python train.py --image_size=64 --tokenizer="char" --fused_qkv=true --nesterov=true --warmup_steps=180
Rows from block 13, named by matrix and row number. Rows with one number belong to one attention dimension. Each number is 128 + 32 x the weight over its row's rms, rounded and kept within 0 to 255. All counts start at 0.
# q: window attention query, key and value (stacked) (model.blocks.13.attn.qkv.weight, 144x64, the q third), inputs 0-63
# k: window attention query, key and value (stacked) (model.blocks.13.attn.qkv.weight, 144x64, the k third), inputs 0-63
q.0 [145 108 152 126 141 119 144 116  90 139  92 172 104 159 136 112  75 157 115 105 148 165 155 101 109 142  84 107 152  84 110 150 154 129 105 134 113 175 124 175 212  59 154 135 142 154 168 123  89  83 167 161 220 112  75 110 152 133 178 143 110 122 107 138]
q.1 [148 193 106 137 128 120  99 191 145 184 160 112 148 143 163 130 115 129 131 126  59  95 123 169 151  88 162 146 100 155 120 171 118 199 164  91 151  92 172 151 137 135 115 123 108 170 129  76 136 120 129 131  51 115 118 131 143 129 122 185  81 154 148  68]
q.2 [123 119 120 144 184 103 135 125 150  98 130 106 125 160 139 124  51 143 137 121 112  84 144 108 111 120 132 111 151  67  57 151 106 125  99 160 161  93 136 128 104  99 121 182  73  86 134 188 150 169  97 155 117 112 171 115 208  94 185 142  88 166 151 106]
q.3 [107 111 158 108  92 166  63  98 146 157 140 153 126  90  99 114 127 171 130 107 175  77 103 183  68 143 114 113  78  78 109 164 162 110 142  82 127 114 116 109  68 143  77 152 160 108 147 112  68 180 183  88 145 138 112 141 111  90 135 157 143 104 113 106]
q.4 [156 136 121 107  63 142 127 115  96 185 143 146 175  88 125 107 173  99  84  98 142 115 103 103 113 165 135  87 134 129 119 137 151 158 130 138 154  98  72 143  86  70 125 150 162 119 165 158 139 162 196 142 100 122  98 115  79 121 132  85 155 220  77 136]
q.5 [109 157 159 121 138 130  78 159 142 113 114 164  66  80 120 133 143 160 109 144 110  91 140 107 161 127  22 144 117  95  77 139  95 120  94 101 147 116 108 111 184  92 114 140 172 100  92  52 118  94 110 113 137 139  87  86 115 142  77  91 147 122  94  97]
q.6 [164  90  92  77  99 126  67 117  97 108 166 160 137 109 120 122  96 147 124 146 157 128 115  67 115 111 141 103 114 149  94 187 114 147  46 114 202 106  90 161 133 136 163 183  69 120 128 163 127 130 100 196 144  94 146 125 106 147 112 141 106 174  99 134]
q.7 [122  56 145 144 147 140 128 112 140 161  65 136 103 106 160 171 118 170 121  51 133 135 113 147 119 139 146 143 161 149 119 157 135 121 162 132 127 129  97 138 109 113  81  44 110 156 131 104 179  75 105  87 118  62  69 184 120 146 140 109 183 130  87 124]
q.8 [103 194 166 135  87 119 139 140  64  75 130 121 139 158 142 158  83 148 143 112  83 161 124  90 153 117  94 166  71 142 134 103 107 170 110 104 110 144  72 196 165 125 191 137 122 165 102 112 147 179 106 123 152  81 154 100 127 124 118 130  64  94 153 146]
q.9 [107 152 224 124  91 192 178 169 140 117 147 130 109 182 153 102 109 165  89 181 141 131  69 139 133  91 172 149 146 160 138 180 121 132 183 130 123  96 147 139 101 139 180 117 124  93 160  84 129 144 120  98 129 102 111 149 157 133 151 181 116 138 181 115]
q.10 [162 152 139 119 128  68 102 191 136  96  87  63 132 137 158 177  91 161 119 146 117  82  66 139 112 130 168 153 122 142  94 156 100 175 149 149 185 103 144  95 161 106 148 128  62 181 119  87  90 109 136 136 151 165 125  61 153 121 127 118  97 115 139 158]
q.11 [139  96 174  87 171  92 164 119 140 113 109 103 126 141 120 180 127  98 104 162 150 129 139 124 135  48 154 105 133 109 172 141  90 178 111 208 112 156 119 162  89 146 109  62  99 153 132 138 145  97  73 122  74 129 135  79 160  81 109 184 113 119 152 122]
q.12 [129 141 232 114 127 136 136 155  94 118 103 175 138 157 147 106  40 133 147 136  97 136 132 142 104 150  68  81 116 166 148 127 148 142 106 126 134 118 130 189 152 127 132  73 124 107  91 182 172 121  71  56 112 110 114 126 170 137 117 120 111 125 149  83]
q.13 [ 74 144 167 169  99 155 130 133 167 125 142  82  89 120 150 122 188 170 128  93 120 110 109 117 135 154  95 173 147 106 133  60 126 111 121 102 137 113 123  68 116  79 119 160 133  67 111 175 115 192 154 163 121 137  36 157  90 149  85 147 129 142 126 129]
q.14 [100  89 167 130 139 131 120 146 164 125 150 134 129 138 141 125 145  60 111 119  96 129 134  54 128 160 106 122 147 118 111 105 128  21  84  99 156 111 150 106  83 190 134 147 184  61  97 115 183 115 103 129 176 107 152 181 125 152 134 140  94 133 160 117]
q.15 [142 118 135 110  68 142  97 118 157 132 107 110 154  99 166 193 152 175 184 175 136 104 141 162 126 147 143 137 111  98 103 166 225 117 122 108 148  92  71 102 146 113 109  80 161 176 156 134 124  93 183 118 152 119 100 184 104 109 160 147 148 115 110  84]
q.16 [113 120 153  89 167 101 125 120 149  80 103 124  96 158 132 169 102 124 142 129 134 139 139  70 179 129 112  55  94 176 189 143 103 135  98 150  98 158 192 126 141 129 169  96 117 166  97  91 191 114  62 106 122  97 161 127 145 178 100 116 129 143 187 105]
q.17 [ 88 163 143 130  96 133 104 145 148 128 133 103 144 102 108  76 132 217 117 127 112  89 152 181 138 202 106 169 184  62  99 120 150  98 164 136 159 118 138 104 167 122 116 178 160 137 109 170  83 103 149 145 184 164  85 111 164 105 138 117 149 155 144 101]
q.18 [124 140 176 131 141 143 131 117 104 120 155 152 126 166 185 121  67 131 116 146 135  80  41 123  58 128  96 149 138 134 161 147 142 192 111 146 151 127 148 116 146 171 164 149  72  79 114 117 185 138 135 129  65  71  99  90 164 115 126 136 113 123  86  87]
q.19 [126 118 154 133 133 158 155  95 128 130 177 131  69  89 200 124 170 128 157 173  69 128 149 110 106 170 123 178 149 168 127 123  46 144 130  75 130 132 146 131 147  97 169 117 183 169 162  96 170 100 189 103 140  58 137 106 144 118 132 110 114 134 119 114]
q.20 [129 146 111 181 147 187 120 102 204 110 187 157  77 141 102 210 126 166  94 158 139 157 137 158 104 127 149  91 124 123  93 168 155 133 148 130 118 131 126  83  94 115  93 164 115 139  96 116  72 179 124 113 123 129 157 147 106 116 165 130 175 113  57 157]
q.21 [133 126 134 122  99  88 127 126 109 113 167  65 146 168  90 189 106 122 119  68 104 114 200 117 149 151 101 143 122 112 186 115 118 133  92  87 142 149 154  95  65 131 147 123 127 188 200 150 121 135 157 113  66 112 110  95 131 102  90 183  99 113 169 141]
q.22 [156 135 137 100  88 111 101 114 101 138 140 205 161 162 103  70 128 140 166 142 174 121 136 174 136 121  66  99 146 151 152 122 139 182  81 188 153 151 198 140 104 147 102  76 114 147 131 188 105 113 115  94 158 142 162  72 166 141 103 129 120 131  83 117]
q.23 [154 196 168 160 130 108 107 168 130 124 157 127 123 155 161 103 111 136 132 124  70 157 147 207 126  92 151 110 120 155 173 170  88 101 106 162 145 142  93 126 113  86  78 100 132 195 167  75 128 153  97 122 127 180  86  57 123  92 109 139 106 130 104 132]
q.24 [125  99 122 107  89 159  95 112 172 146 131 148 148  96  48 127 146 154 146 122 142 127 134 111 130 108  86  84 139  97 127 119  79 158 137 128 129 113 119 162 187 159 110  84 112 130 148  75 121 104  78 210 159 137 175  92 147 103 142  96  77 119  35 130]
q.25 [ 91 173 156 120 157  93 154  74  72 170 135 162 148 140 145 113 163 150 186 139  63  91 142 142  91 143 142 101 151  93 111 148 192  69 176 132 132 159  93 167 149 100 182 127 170  99  91 111  78 113 112 125 100 155 142 111 133 115 167 104 108 162  92 120]
q.26 [ 80 130 178  96 188 139 119 136 112  88 123 126  84 118  78  80 135 135 118 104 163 146 141 123 118 100  44 122 120 128 145  76 116 112 119 178 116 156 103 138  77 108  92 137 103 133  94 167 107 186 125 108 177 175 128  67 174 111 100  96  70 110 147 142]
q.27 [130 127 178 111 140  98 159 102 115 120 107 184  66 148 125 127 162 153 145 150 148 117 122 107 155 107 129 122  80 156 196  70 119 109  85 226  85 104 152 145 143 161 172 131 173  58  73 118 147 100  94 146  83 133 139 100 112 132 113 155 106 137 112 137]
q.28 [123 147 123 187  61 134 143 158 128 143  50  91 171 140 142 134 100 168  82 130 102 119 129 148 101 174  88 111  95 120  90 146 125 159 163 195  77 180  75 114 102 167 101 133 152 131 118 127 142 156 188 100 136  84 138 125 153 146 158  82 157 156 100 111]
q.29 [123 164 118 137 156  96 134 122  85 158 154  68 170  89 177  82 119 124  98 159 102  75 109 156  95 177 143 182 120 107 118 124 167 107 144  70 179 147 103 158 194 117 144 193 117  52 118 110 106 105  82 145 124 128 106 150 125 112 158 101 157 124 144 102]
q.30 [132 171 125 123 153 100 127 161 127 125  67 139 152  89  96 139 105 126 193 117 126 156  91 163 109 100 142 140  97 186  71 146 170 115 150 100 140 135  87 153 100 120 131  87 135 214 102 185 154 153 172 101 113 194 146 165 115 122  93  95  88 159 168 131]
q.31 [155 119 170 164 143 109  85  94 132 124 134 117 110 143 188 140 158 107 150  99  61 149 183 159  97 118 148 117 182 169 137 135 131 102 109  46  87 142 171 112  99 134 165  57 150 121 149 102 126 169 141  94 104 120  90 105  96  72 117 126 161 185 104 122]
q.32 [132 129  94 116 100  94 135 142 153 118 172 105 184 171 135 150 140 152  58 130 140 107 142 102 148  76 147  94 133 100  64 170 117 143  85 158 183 157 192  95 114 160  85 116 111 132 131 118 101 112 121 156 169 163 156  78 114 137 172 104  62 179  92 142]
q.33 [200 126 107 149 108 151  87 192 116 148  51  79 150  81 161 114 163 149 108 160 137 153 135 159 154 164  86 122  88 133 128 102 155  90 111  99 129 123 158 185 146 114 108 181  99 153 147 144 162 137 132 154 188  94 119 141  67 137 161  79 161 125 106 135]
q.34 [134 171 104 121 109 137 132 138 155 140 118 111 125 107 123  72 103 138 175  71 127 161 101 144 133  86 159 132  90 179 111  86  39 108 166 109 138 127 148 200 173 158 114 132 104 151 155 146 167  95 113 163 114 140 158  82 109 160  63  99 111  89 183 157]
q.35 [136 114 147 131  71  74 151 139 139 100 140  57 170 114 136 143  84 184  90 131  76  85 127 179 136 113 131 164  90 142 140 100  86 137 139 126 121 128 125 165 172 104 108 152 106 144 133  91 118 147 145 153 128  93 100 151 163  93 237  98  86 102  97 136]
q.36 [116 117 136 130 154 146 152 147 114 125 133 133 112  89  87 101 148 115 129 165 127 153 109 119 155  91  84  93 113 158 216  69  84 124 102 180  97  76 149 149 118 108 118 151  81 111 135 120 201 169  73 132  55 104 132 152 141 168  62 100 124 148  98 120]
q.37 [166 129 141 116 116 181 107 138 110 134  98 153 184  81 137 191 127  72 171 130 133 129  60 111 116 196 113 116  85 154 171 114 142 127 101 191 139  60  70 169 122 115  90 135 102 138 136 158 163 141 195 140 100 117 160 148 122 133 131 118  96 111 113  93]
q.38 [158 151 136 162  85 102 154 145 154 141 148 148 146 126 131 191 128  79 116 199 124  96  73  98 149 174 143 106  99 154 128  95 104 154 114  72 152  92 139 168 186 154 134 105 105  96 124 146 121 114 139 188  61 120 136 193 170 160 103 164 125 147 173 107]
q.39 [ 98 151 130 104 143 174 150 123 169  88 121 106 166  95  94 140 170 157 119 160 144 124 154 102 176  48 125 111 133 101  77 128 109  77 159 122 157  88 130 172 120 103 101 151  95  71 160 138 108 132  89 114 113 144 110 123 106 164  60 117 180 204 136 167]
q.40 [165 140 135 154 119 165  96 168 130  96 103 162 109 148  91 130 163 117 114  73 153  64 106 137 123 157 193 145 140 122 148  92 174 137 121 100 107 104 136 192  94 155 116 181 124 184 123 168  80  97 168 145 143 121 111 131  84 125  55 124 200 101 103 117]
q.41 [179 200 107 118  67 114  92 145 113 175 143 107 162 170 179 187  95 156 124 148  70 138  54 125 129 152 156 154 134 141  92 139 100 160 143 139 163 144 115 125 169 131 168  76 162 105 120  84 135 112 127 141 161 138 138  84  94 156 128 126  68 105  92 136]
q.42 [129 116 121 109 127 162 164 175 176 148 157 153 175 101  72 135 115 110 116  79 182 138  99 166 147 117 170  89 164 125 188  93 160  99 161  96  68 123 109 165 107 167 121 100 137 169  92 212 140 152 162 138 143  97 146 171  94 132 102  97 137 101 149 115]
q.43 [162 113 150 160 145 128 147  88 152  95 178  94  99  95 139 181 154 154  69 195 113 109 175 175 127  91  90 162 139 129 120 161 127 126  75 144 174 161 126 128 108 139  72 153 135 135 169 149  89  74 137 141  74 137 117 156 161  69 144 105 180  98 118 110]
q.44 [172 124  71 143  85 100 147  85 135 163 131 124 167 172 100 121 121 149  99 110 131 124 164  86 159 122 188 171 179 127  65 197 138 173  91 150 165 143 134 141  97  98 160 106 140 126 170 148 130 120 123 117 138 146 173 208 135 158 132  87 111 160 105 173]
q.45 [132 127 112 177 146 157 102 129 132 145  56 161 109 105 169 139 108 157 110  83 168 171 142 154 136 116 140 121 123 148 122 206  82 111 140  96 154  95 147 142  33 159 110 151 104 127 107 133 166 105 126  95  69 149 196 125  78 125 145 140 153 178 164 137]
q.46 [143 165  99 144 117 111 131 130  87 153 136 174 128 174 158 128 142 127 157  84 118 110 166  84 168 161 190  98 156  94 117 198 152  85 105 114 143 157 178 137 112  99 174 149 136 157 160 178 110 155  93 120 171  73 144 120  60 177 166 163 158 155 121 131]
q.47 [125 145 170 201 165 161 131 131 126 163 115 148  48  98 144  83 138 144 130  86 139 154 109 199 153 125  89 105 126 152 130 136 141 121 151 149  65 161 188 123 127 107  68 138 107 105  69 139 112 164 107 139 149 188  93 157 116 137 154 170 152 144 102 169]
k.0 [ 72 173 124 114 107 127 115 105 164 104 148  80 120  97 141 189 106 120 120 113 123 138 174 129 148 109 122 125 140  50 124 161 109 137 123 122 164 154  88  88 120 100 126 144 225 203 112  97 138  85 165 153 113 115 103 104 148 111 109  76  88 176 171 112]
k.1 [130 105 121 116  97 152  56 102 102 143 128 149 145 164 138 128 145 122  99 114 126 207 142 104 119 133 169 178 147 101 102 111 147  82  83  98 151 144 121  77 126 113 108 112 146 134  36 140  61 138 136 158 108 187 123 204 131  99 163 108 130 120 171 166]
k.2 [129 135 108 112 115 115 104  98 176  85 121 219 125  98 149 199 137 167  93 122  94 142 117 109  73 129 124 211  79 104 184 110 104 127 127 133 135 103 120 107 104 178 108  96 165 138 154  89 128 130 148 156 116 136 182 167 142 103 167 113 120 104  65 120]
k.3 [118 118 122 147 110 111 160 156 109  96  96  71  77 176  82 129  89 151 124  94 129 123 149  17 141 136 148  97 136 158 119 192 103 124 168  94 142  80 121  92 144 126 105  97 124  98 146 164 172  80 119  76 119 131 119 149 162 158 171 130 144 169 150  90]
k.4 [126 138 127 115 183 139 116 168 134 109 147 144 116 183 180 128 132 129 140 116 140 114 143 143 186 178 165 137 143 126 114 105 101 171  94 123 148 170 149 100 100 157  43  75 140 132 141 125 132 170 145  98 133  81 107  76 113  85 158 146  54 180 198 137]
k.5 [152  91  72  74 118  98 158 105  60 160  95  72 171 108  99 185  73  91  90  95 150 120 172 149 152 142  99 136 139 118 176 128 157 104 194 105 102 107 102 101 177 136  98 125 142 134 143 176 116  76 138 152 132 139 113 159 109 109 111 132 172 131 170 109]
k.6 [127  61 128 131 174 140  77 114 163 114 145 135 130 148 123  81  70 154 107 114 160  85 155 136 144 171 156 120 135 154 132  72 147 145  93 192 125  95  87 125  73 149 142 124 123 136 129 159 118 148 145 134 140 111  42 117 117 165 204 168 171  96  82 147]
k.7 [145  94 127 138 148  78 159 164 122 104 146 108 103 135  79  87  96 113 121 138 144 159 103 187 171 139  76  73 108 198 131 153 154 105 121 110 146 168 171  95 158 105 205 109 138  97 149 128 118 127 146 161  93 109 173 113 105 152  89  80 156 179 159 174]
k.8 [172 111 108  51 131 172  79  71 140 152 138 194 168 103 147 128 114  96 157 161 208 122 155 172  60 140  88 123  95 100 104 121 109 118 148 133  84 114 173 122 124 102 122 124 119 178 103 157  83 148 114 164 148 111 110 119  95 135 108 144 161  83 120 103]
k.9 [161 179 155 113 159 154 154 107 115 122 147 161 130 122 143  79  88 173 120  91 152 168  76 102 104 157 141 136 139 185  89 154 106 155 147 195 160  87 124 151 134 125 151 102  84 154 125 133 152 161 128 129 183 120 148 128 185 175 142 109 146  62 199 172]
k.10 [145 137 135 156  72 116  79 130  51 134 120 101 129 119 161 127 133 140  89 158 127 100 103 136  98 177  66 192 134 135 169 162 119 119 144 110 137  93 138 115  93 151 141  95 128 198 118 161 109  94  83 125  90 111 198 153 140 156 175 151 151 177  77 160]
k.11 [175 139 119 139  77 162 150 189 138 130 157 126 145 117  95 157 180 112 118 129 155 105 179 130 118 176 119 171 154 183 101 116 177  91 155 101 142 164 108 108  61 111 158 117 106 158 117 109  98 135  90 124 174 117 138 140 162 131  70 102 139 134  30 161]
k.12 [155  93 116 119  65  61 152 135 165 108 145 114 141 200  78 146  85 126 179 124 147 132  82 130 177 133 129 121 142 154 132  95  94 145 160 153 181  83  96  93 114 155 113 144 120 131 174 119 142 124 182 120 109 174 102 122 148 189 140  93  76  71 155 120]
k.13 [115 197 132 126 155  94 144  97 175 142 116  92  86 158 209 142  92 185 203 120 121 127 115 143 121 146 156 131 139 203 143 120  80 152 141 135 167 147 105 123 118 173  83 168 131 147 101 171 133 117 133 167 154 129  92  95  74 122 121 103  83 152 154 153]
k.14 [146 162 122  99 174 135 167  64 165 132 138 173 108 102  63 144 154  97 145 108 155 144 130 132 107  82 149 106 116 186 168 118 100 144 146 116  46 160  72 105 193 148 171 175 132  84 112 152 124 168 159 103 117 161 113 156 140 130 150  90 146  95 164 127]
k.15 [166 141 119 114 159 120 102 111  72 135  94 124 132 150 140  63  87  60 121 145 139 247 136  86 123 124  79 129 111 141 145 106 167 113 136 117 143 119 173 163 101 175 180  75 102 115 124 160 157 124 122 130 115  61 170 169 111 138 120 127 143 130 124 112]
k.16 [135 128 206 151  72  64  80 155 131 128 175  37 152 163 104 113 125 168 150 171 124 107  98 118 176 120 173  95 165 147 131 128 172 155 153 139 144 133  93 128 107 114 141 201  77 123 125 113 123 141 110 123 158 131  90  67 138 147 121 136 138 127 158 156]
k.17 [ 75 166 152  60 100 126  93  88  83 142 102 116 123 159 173 103 120 108 102 130 116 157 172  80 117 100 120 209  93  92 125 123 132 101 166 128 172 107 106 125 126 170 123 140 165 129 198 142 160 111 116 132 130 127 190 151  91 179  91 115  78  95 152 107]
k.18 [133 130 113  89 128 150 143 129 134 111 138 160 171 176 111  96 116 191 129 128 107 106 121  87  63 172 162 179  85 120 112 118  81 113  89 123 181 148 120 132 150 103 121  70 137 147  64 169 124  73 150 191 146 167  84 114 108 122 152 114 103  78  80 155]
k.19 [184 161 137 124 173 106  76 144  81  94 104 162 175 138 132  73 100 163 131 137 186 203  92 109 130 155 116 136  86 189 165  87 141 145 148 156 145 110 127 168 115 177 113 116  90 120 109 130 183 172  73  96 137  92 104 138 148 138 133 154 144  89 116 141]
k.20 [165  87 123 114  72 140 115 151 109 115  68 234 161 128 149 115 137 120 137  63 128 167 115  87  96 135 114 143 167 120 134 160 149 116 109 174 122 143 158 127 130 101 148 133 116  77  91 125 140 199 118 194 151  92 159 177 131 137 179 112 163 119 115 106]
k.21 [101 117 122 119 161 114 116 148 141 102 168 129 155 171 126  90 112 171 165 160 105 148  90 136  94 210 116 109 118 194 157 122 101 133 155 130 160  83  98 157  70 142 122  76 120 188 116 115 134 124  54  51 121 128  65  99 118 155 121 127 136 104  93 136]
k.22 [ 92 106 113 148  99 141 174 112 108 146 167 122 133 136  71 163 206  76  71 110 110  81 168  98 195 107 120 165 139  78  85 127 172  95 156 119 152 103 118 128  98 124 119 131 135 113 180 131 119  62 143 159 119 134  97 138  98 150 127 151  91 116 120  55]
k.23 [154  79  77 167 114 163  79 106 103 197  97 179 175 101 145 148 142 112  88 120 112 157 115 107  92 156 138 181 178  82 129 116 187  87 142 139 121 139 151  70 186 102 128 121 130  85  79 130 109 171 125 145 136  95 152 160 137 128  78 121 100 126 161 117]
k.24 [118 107  87 139  61  86 112  61 135 180 138 129 110  86 147 109 198  99 140  93 150 162 240 153 174  98 104 136 116 125 128  86 150 121 143 103 146 141 161 130  66  95 107 198 122 133 119 146 152 119 110 126 147 113 105 135 109 108 107 156 158 134 140 123]
k.25 [109 134  99 160  93 148 134  73 191 112 124  70 119 123 117 144 151 163 133  98 120 152 163 146 134  88  99 125 161  27 108 152 113 155 142  98 117 132  83 105 145 126 134 182 144 157 100 146 147  95 177 112 165 122 180 130 137 131  71 114  65 120 177 175]
k.26 [192 128 102 114 111 108 120 144 153 106  98 168 162 106 157 164 134 159 121 123 135  87 116 138 142 154 147 154 119 172 116 162 130 128 168 135  97  92 135 126 170 153  65 119 181 113 222  96 138 106 135 109 167  85  81 173  67 151 117 160  96 108 105  61]
k.27 [163 119  77 108 173 130 145 113 135 138 138  52 121  95 127 118 148 131 134 115 164  96 145 194 143 143  98 129 103 186 124 123 130 211 174 132 101 102  84 166  88 165 150 135  97 134 166 137 193 143 114 122 164 149  86 118 126  98  72 134 126  53 101 124]
k.28 [ 97 140 161 105  85 154 177 108 136 128 122  87 104 125  75 159 138 107  84 116  93  96 157 100  95  83 140 127 107  34 134 146 156  97 144  87 151 135 133 105 187  91 134 144 184 119 171 153 133  85 102 142 172 122 188 102 128 118  71 113 122 185 148 124]
k.29 [108 126  97 101 120 114  94 168 140 131  58 124 126 187 176 104 101  77 140 161 105  92 132 131 141 156 151 185 121  91 144 131  89 113 105  72 171 145 101  93 139 125 145 162 164 181 147 184 138 155 176 136  64 176 169 127 155 122 136 122 130 112  60 146]
k.30 [197 133 153  92 177 126 120 148 102  61 108 155 153 138 153  97  81  93  96 190 153 185 113 134  99 105 101 134 104 130 109 103 141 122  89 145  82 113 161 128 137 198 125  39  80  84 155 100 124 124 121 118 132 109 139 165 102 119 164 152 151 115  89 112]
k.31 [120 133 135 179 168 159 191  79 132 120 158 107 155 150  70 168 149 115 210 133  92 175 107 108 143 112  92 110 137 121 115 125 161 109  81  90 166 145 142 109 127 107 119 154 137  89  52 176 115 175 113 152 162 142 169 103 133 163  80 136  93 144 165 153]
k.32 [ 90 167 152 143  76 156  64 109 144  58 120 159 135 141  92 163 191 100  75  97  96 122 201 129 138 119 133 198 151  76 117 142 161 118  92  95 135 145 101  99  92 119 122 133 170 138 105 116  70 110 148 122 176 156 107 118 135 134 184 101 142 136 122 128]
k.33 [118 140 100 124 106 119  97 117 116 204  72 186  93 154 137  73 108  30 150 169  95 105 113 112 102 160 141 118 134 170 143  96 134 118 120 159 144 149 133 101 170 133 127 160 169  89 168 135 134 181 128 172 132  95 116 126  92  88  94 190 136 147  96 105]
k.34 [131  84 116 127 132 138  64 141  95 137 118 136 135  89 126  81 121  98 105 196 135 108 103 184 103  78 122 117 101  98  83  55 157  72 163 167 119 135 153  46 145 127 178 125 104 104 152  67 141 134 101  66 132 124  99 125 147 120  95 144 152 130  95 119]
k.35 [109 198 117 125 122 117  75 105 160 152 109 103 103 174 176 128 109 168 150 103 146 101 119 174 118 179 147 159 147 124 137 156  69 176 131  72 176 101 156 131  66  93  98 161 134 155 117 109 123 176 117 122  89 128 134  50 174 130 169  89 129 131 118  98]
k.36 [159  98  96 159 107 105 157  98 168 217 169 120 118 120 133 110 147 181 166 109 106  80  96 146 121 153 211  88 148 153  95 129 137 176 138 164 136 146 166 144 157 109  84 182 115  98 131 119 137 142 116 159 150 115  77  76 110  71  83 155 123 123 133 131]
k.37 [186 115 102 117 152  87  83 133 108 148 106 147 123 145 181  62 138 121 164  93 130 145 138  91 121 119 154 106 114 199 167  88  93 166 124 145 115 145 184 158 123 178 129  90 117 158 106 152 173 101  95 112 130  58 102 126  80  85 172 161  89 158 103 123]
k.38 [ 86 152 145  62  89 143 189 138 143 162 159  92  80 123 161 146 135 112 141 113  93 114 162 154 163  89 146  86 176 151 148  93  82 122 138 119 131 160 139 107  56  92 111 190 112 177  74 163 119 106 125 137 124 164 122  69 125  84 162 142 135 146 161 159]
k.39 [142 126 163 172 158  79 159 126 149  90 125 117 134 140  75  55  91 106 108 121  84 107 116 179 135 117 148 112 165 164  54 125 147 139 154 195 150 111 175 102 117 156 135 120 102 146 167 134 118 113 135  84 212 111  85 101 167 154 137 165 160 139  96 145]
k.40 [123  47 171 104 108 139 172 137  82 118 153 114  87 116  66  72 155  82  87 129 120  93 154 146 100 140 115  91  97 163 142 116  76  58 155 119 149 138 124  64 120 141 143 136  87  82 167 168 136 124 107  95 100 142  90 141 134 148  89 178 102 141 122 113]
k.41 [ 91 117  98 104  89 232  85 111  84 168 100 177 157  85 124 143 126 101 118 140 115 159 146 133 155  92  98 185 150  65 152  72 162 107 154 119 137 122 157 117 158 121 160 127 147 180 107 174  91  89 129 159 162 108 167  94 151 129 145 116 141 137 136 165]
k.42 [132  80 148 110 101 187 160 110 132 111 132  98 134 127 111  99 160 113 176  76 101 173 149 143  93  66 149  51 117 128  30 119 116 123  95 131 121 189 186  92 120 103 134 142  94  67 131  74 143 144 154  94 138 140 109 115 117 157 105 116 113 127 145 128]
k.43 [117 119  45 108 126 126 152 199 132 151 109 162 168  99  99 169 148 122  94  79  84 119  89 151  95 223 110 165 124 100 159 136 161  78 153 100 112 141 137 120 161 103 157 105 152  99 130 156 132 118 102  88  86  91 155 153 113 104  67 108 148 131 108 112]
k.44 [ 82 121 182 161 133 139 114 156 144  75 199 150  84  84 110 157 161  91  61 178 159 147  98 166 194 145  94 177 109  85 147 134 153 155 130 150 111 111 158 147 131 166 125 104  89 126 154 121  65 131 112 134  94 115 141 106 136 122 146 127 195 166 134 121]
k.45 [115 109 136 156 166  76 117 178 119  99 152 159 145 156  62 123 163  62 125  87 107 108 129 103 105 154  98 107  87 137  73 123 153 100  96 151  71 126 123 114 150 115 153  89 122  48 160 108 115 122 134  69 120 162 192 175  97 119 154 116 122 123 171 162]
k.46 [ 88 100 113 150 145 193  88 103 133 131 159 168 113  93  89 148 141 148 125 160 122 108 123 129  55 129  68 106 124 116 132  90 133 151 133 229 107 137  58 100 126 130 165 122 122 143 109 105 111 183 177 159 122 129 156  94 134 164  76 128 127  72 154 159]
k.47 [127 168  79 120 184 115 147 157 151 125 108 186 129 153 208 164  82 126 156 110 154 127  78 138 127 126 134 142 164 177  94 137 100 145 114 170 151 120 111 136 102 137 112  92 107  70 123  83 146 195 184 198 142 144 105 171 113 112 172 110 113  90 138 105]